config = dict(
    arch='wide_resnet',
    model='image embedding model',
    dataset='made-up ball-and-stick molecule models',
    train_examples=195000,
    image_size=64,
    crop_scale_min=1,
    horizontal_flip=True,
    translate=0.06,
    targets=['style'],
    num_classes=3,
    embedding_dim=192,
    norm='batchnorm',
    activation='silu',
    depths=[2, 2, 2],
    kernel_size=3,
    stem='single',
    avg_pool_shortcut=True,
    widths=[160, 272, 480],
    am_softmax_margin=0.3,
    am_softmax_scale=16,
    init='xavier_uniform',
    residual_init='none',
    optimizer='adamw',
    lr=0.0012,
    beta1=0.9,
    beta2=0.999,
    eps=1e-10,
    grad_clip=5.0,
    ema_decay=0.99,
    steps=7600,
    batch_size=128,
    epochs=5.0,
    lr_schedule='step',
    warmup_steps=220,
    weight_decay=0.4,
)
Rows from block 2 of a small image embedding model, named by matrix and row number. Rows with one number belong to one channel. Each number is 500 + 40 x the weight over its row's rms, rounded and kept within 0 to 999. All counts start at 0. Numbers have three digits each.
After each channel's rows are labels from the 100 images, of 14976, where the channel reaches its highest value: "lies over" is the class under the peak; "strongest on" is what is common among them. Only what is clearly more common there than usual is listed. The data: made-up ball-and-stick molecule models. In brackets: how many of the 100.
# convs0: first 3x3 conv, stride 2 (model.blocks.2.convs.0.weight, 272x160x3x3, each kernel summed), inputs 0-159
# convs1: second 3x3 conv (model.blocks.2.convs.1.weight, 272x272x3x3, transposed, each kernel summed), outputs 0-135

convs0.41:425460551563485511546503488452506463431556475446494444500416555502463443502527472442548551558479393500531533521545461505526569464527510568449447548496506499540490536485486467470430495568550533463467548479518538581500522490534545493472464533525455496427521495539477534496423469503503452491537493543491478499462477448520484499428481477484437449482532502450453468536553477459527565496449439577496554546438508522566470526478478521539559497475524471544420460539525464500456541487540508
convs1.41:453508508466474508450499510504527493547469476450476461525427476459458501470493477484440469483475448518502459446518496439500504473508420430474397412496568476536434535521483440470430493422455481466488496449518526506522489454444474491474482500553528495512482480441418449525496490424476473489472518444452486476425531445463474420547437468475469459511428448476459450523467472453515453462443446475460449537475477457
lies over: blue ball (58)
strongest on: balls and sticks (61)

convs0.160:559605488463454439490497470440493448397469440442470471478475469485429472556476432502482463486464515450450486442454539457456494471461512493454484488464466456459448484441469536539431491504447480518438471428440490485451494509478496464592415508479466485507467480487459484432460478470520450522494498482471450483437472483453446481459515506472556447465492463466429450489455458463486466477515476456527498456548459494489479480539499509477501458457484459447455406521460408509475477543450469
convs1.160:497489409492500537492433470536472432501517474476501488470441517456495479484482481538523545506529486552465492535494461491440534534492496445461498489474479485440456347502525422460474543462456466499487492515471488500490456555520513498519509519391372455421501507479489482512471518482515499457484489462502520486485472486500469481372465451509552523492477525488434474490505487504500502505493500535519441639503483558
lies over: white ball (94)
strongest on: space-filling (83)

convs0.203:495511460435479456444470469468457477453487460479465458469449422463442463497494464465474479483434466472442470477465459454462474452444529469454478457492472435454467456459427456515476468463457452494448459467482475433417441458480440478490456459501451463530504475478447447438461481446487489469491486465413459432460494473459471456436467457486557465482475436414446473483485448482427435487501459477452479455547447480490465441475458473467487450473470465464471449479461477506488468543486449
convs1.203:510466432539481516533552517523389489418509516407516504422531527427510447494457538469496503524501507526463490453442534491450531526475523519530499514519413448556481471414505478474481520473476499513424506520440427525427489492475471479514534417486425545409518495511489502426513510482458500498530427534497475495511410468513519501446556504529508481492495513510501525457520466513434475498542479506498522541509500478
lies over: stick (30)
strongest on: small balls on sticks (97)

convs0.118:532575504435462418464451532446509493472485465422486506467505470536437486524562451494552496466509518498489498449482523483465485480446469508479454467493421469444438503424512509471500475521453485509482489437448511497513400507473432468551454511466565544473592476545471402479476556461540504499517551443494496552459574466597496540498499481454480504463459454492500452472515478511414499490566458487510508508472506488455466436508569486461455518501518481507454455504451483607451487496565534
convs1.118:487537508463514478462452440496571429578461461541453482562492488482454539473529438502479493493471453452505494467554473491516455466530465445470471465448576522433434491579445455479450476411443483466528443461549551443557456491456524475454478581485519465534448505465447493598432497473506456476449566495502544494407560486433453484509485487480489463509475490460448442531489498477577475453466473451467450476484476501
lies over: white ball (82)
strongest on: space-filling (61)

convs0.1:470488483522431404524557534459522512447466486428436523490430523558475519500510466500510531484550438532535546562478493526448485533498520483479475471463458544487471585473513466497475486514428506521526485426461487553538501527432533467473479504507516499451530426497410524513393501534467481436480529431477531575484496492569533550414463498474430526443451492417523460547429532509502499521523475454482484495458475507467515500479446521472428518469444496541438475432443470496443536483491551
convs1.1:497507486512503517533463514484520488525513430483454529498492469426461508521502481475445506446465429470530444464491426458500466454464509496502419457526552433468471486529431429498380462431487455484445430491460504446503491462452512471450450491513486473503503478508435475538434462392462426470491513525507511452409521469486494441490508503469492446437492475465447427500516409450526415464487472500430474507449414475
lies over: grey ball (57); blue ball (25)
strongest on: balls and sticks (67)

convs0.234:444441510517469421537518555465548486425489473452464520534527517550462554507483485511535509516520489546557533508526518519509548528482539527443478490473467500518469608481539492515447528545461578591507509462463511599543547561454575473462473532501564524478515465528468545504458533533488476484498488450536538571517462504518533594496476552491404474486490509513477458510461458460544571562511452476538543564477523548509433520525539539503494566508476487561433437480461432504439515504497555
convs1.234:450506505487484501487479475494531497540509464472496475524512466458430498457510473475499503468476463450503406467521477447512492441497467449488403391494557476504467494539440421501380446434465451455456438472483522462522484482474482475430485478522498498514471485462392443538470474369490448500459529489488493478393527472439487438495484488488482473462470465491455459507488435469531434433453491487471451503460432470
lies over: grey ball (50)
strongest on: small balls on sticks (66)

convs0.176:480536495495429420527526532421527483395494465402472536486476501567437544547495423524555513506518460526510533517464535513479533522476562518423435492513442493487455548444528514545443501536447509537490484418441506543496525512441537479538452515495509491445533486551482524464443534487538474440493510454483516553470489466538511538463489514471458448431442482474466422508485470502519509551522437481506510498472488536507437502502499534468450511469478487537392415478443429561413514484499518
convs1.176:508528478516487494518436496489535448553527467491446494518463438431474502499516511503437523450447410498506473460515427496494474479496497411529453484507541510432413456553499394480414501405427489498456415520465539461537448461465517485449451490465471466489520471429477454570460488438486445483438537493506520481427533466477508448475454503496474456474459444444422446511491438440558431502482479494434409510453432493
lies over: grey ball (77)
strongest on: balls and sticks (81)

convs0.256:436502503478484485535465544463510503446529493443467559537560485586501570536484492533564482527488500503504478460524514506479566550481514545448429513567499449526498504506493513544424522521499604585493500473473514501469572479459567482523497498478552501461551490558540541487507525450545446447520456500480488533526473498491526612547461548455435473484477548534455467472541426477550480529522431522507494560468554520574457528510524498519493563526476534526415433503509446609441509486493488
convs1.256:498528532530468477528422500492533477535510503478417450519508475458494505468531520502414533454445472514515441466525488477537474459521477441538424441499541486425461491532494398446425479465456433440442479510485544510538438464529479484479432435494509442526528440459444478515527498409490513477418534512453507502444548431457513487503485488516467458448452461447486558535476469422532466492486524481443469469431496456
lies over: blue ball (53)
strongest on: balls and sticks (80)

convs0.173:555590494450460419480515464448533460420456457432432484462482434471431485543465413494481474481495523460450523453466558461429477472484512485463483479465443465450454507439464544532475485500443483539459469426435499474460469518459490484588439503496462450531458483482461462435439521473524472511485511456454476488438487496478485485447479508485536454453475455457437462486458479494465434506528490447513480467560459517478471461555542494470504465475447451461455427510445455495445476535458468
convs1.173:509505417478457467512440439487517446549433482482442519523454477495498454443448464477460479469439531477428501499537413503446492489518532451453510479381521494453506353544492431439466480468516461482467491527462518446515500461547483479471500587397407476466439467507488524587476502473460514503504541484523479485482498541478416513384487459453469527481535535511444462508473509435544548500498489478486456582492519493
lies over: white ball (99)
strongest on: space-filling (84)

convs0.201:526538540462470444437492510451517482483484462427481499490547477518451493570546446488604498506511564488482508463507535503459551479472529557482439482493440485469452493457513513511503489534488522506485490457467494497512364505484400478556473509488558529488544483615494379491500542479573495524542529461483487539456530461576504550518503498511480495461486491498508458478522495495392498525530447503520523541495525525491446411520564542482488538500506478499437469538463489579419509492587526
convs1.201:475553536462518485458458440522578482589462504515444477573472472495456534461514442512470482486460470463521474469571474479533486464551457465464469464459587508455465532585466451496454466458467462456506467462536577460572475475482526507449472570521543468559459480470456504594496523472499490489442585478500539524410576494423452501541463500466469475486475473475484476554492527470577502451456478475468479478484515499
lies over: white ball (88)
strongest on: space-filling (65)

convs0.149:579615502436468417493465519426518476455474455417479495465492460539434487528536432505535488468502516494483491463465528472467492467448470501472471463486429465436431512414508522491496472532442481534464472435454530510490448523473470461595438521463526513462565480527465448472461547455552498524502554442498487516431558473543497533478502472445490488455460453485475433459520487504441499487568466464511485497456489503479484465523568479464453497482488459495457442498438482627468471498512513
convs1.149:516522451469491495472451443506541404551447459530440496535487488460463496461482451497466483496452441473463539469531442512476463500511474432463487514430544522400425416569497431450484500417421503487512439476497532438535437497486505464472464571411455459494452486465483501595423504515481468468448547504507515493438529488454458492450490467472484486524465512450432449508499498467569495479492447446477448512512474504
lies over: white ball (99)
strongest on: space-filling (73)

convs0.61:572604511450436414494482477427492464424453441435474473476474458489429466550505433496485450455493504466455494448445522456458488464445460510474508482459464469445431499422478530488454484524442479527446448413424513491467480532474498443584414512479475476497489465483454482432472494469497463530501525461478463492430508493475468486457507493431534478474481455480436447462490481481474464466528488448510457465510472497480499472532513490481486461464462457452458421501427441533496472519462439
convs1.61:533486405475482529505458480521472423482473470524469534464477500464524460493490490510471506490494487510452527523468443533450502539478510478454501529436463521437485314499540449450515527484473512520508491508472472488476470511527501469514490527366362469432490486519509531530459513516478504486506487510518486487523465510522477503355522480490515519531494522492452484467516479466507517533534493492490473614501485508
lies over: white ball (89)
strongest on: space-filling (89)

convs0.220:575617499443472443497517470449532472422461475460419466459462431478448476544469427490475488483497504451436521434467540465433478466475491492458506470462449455447467533452453525532461488499463468537444463432451519492455476534475504479624441526490462455455472496480443470439417528467521476517477508463448481493460487496479476480430480495480504441462485453445435458491457474493479441505539497447512486461481465524465486479545543500488510447473462441450474428494452453488456475510473493
convs1.220:491477407441478455447476440480495480549464484478496517514438492484439482474457441516505523476500511486462521543532447508436508505505451425430459469422530496474478370524506379455462511452464472484504519475491506446491496513546489503453526585461411489441400505481454480546494483482462550508522517459498492477438483537453409509377457486493509570509451562540445458510436515487507560474481494512522454537523528526
lies over: white ball (100)
strongest on: space-filling (76)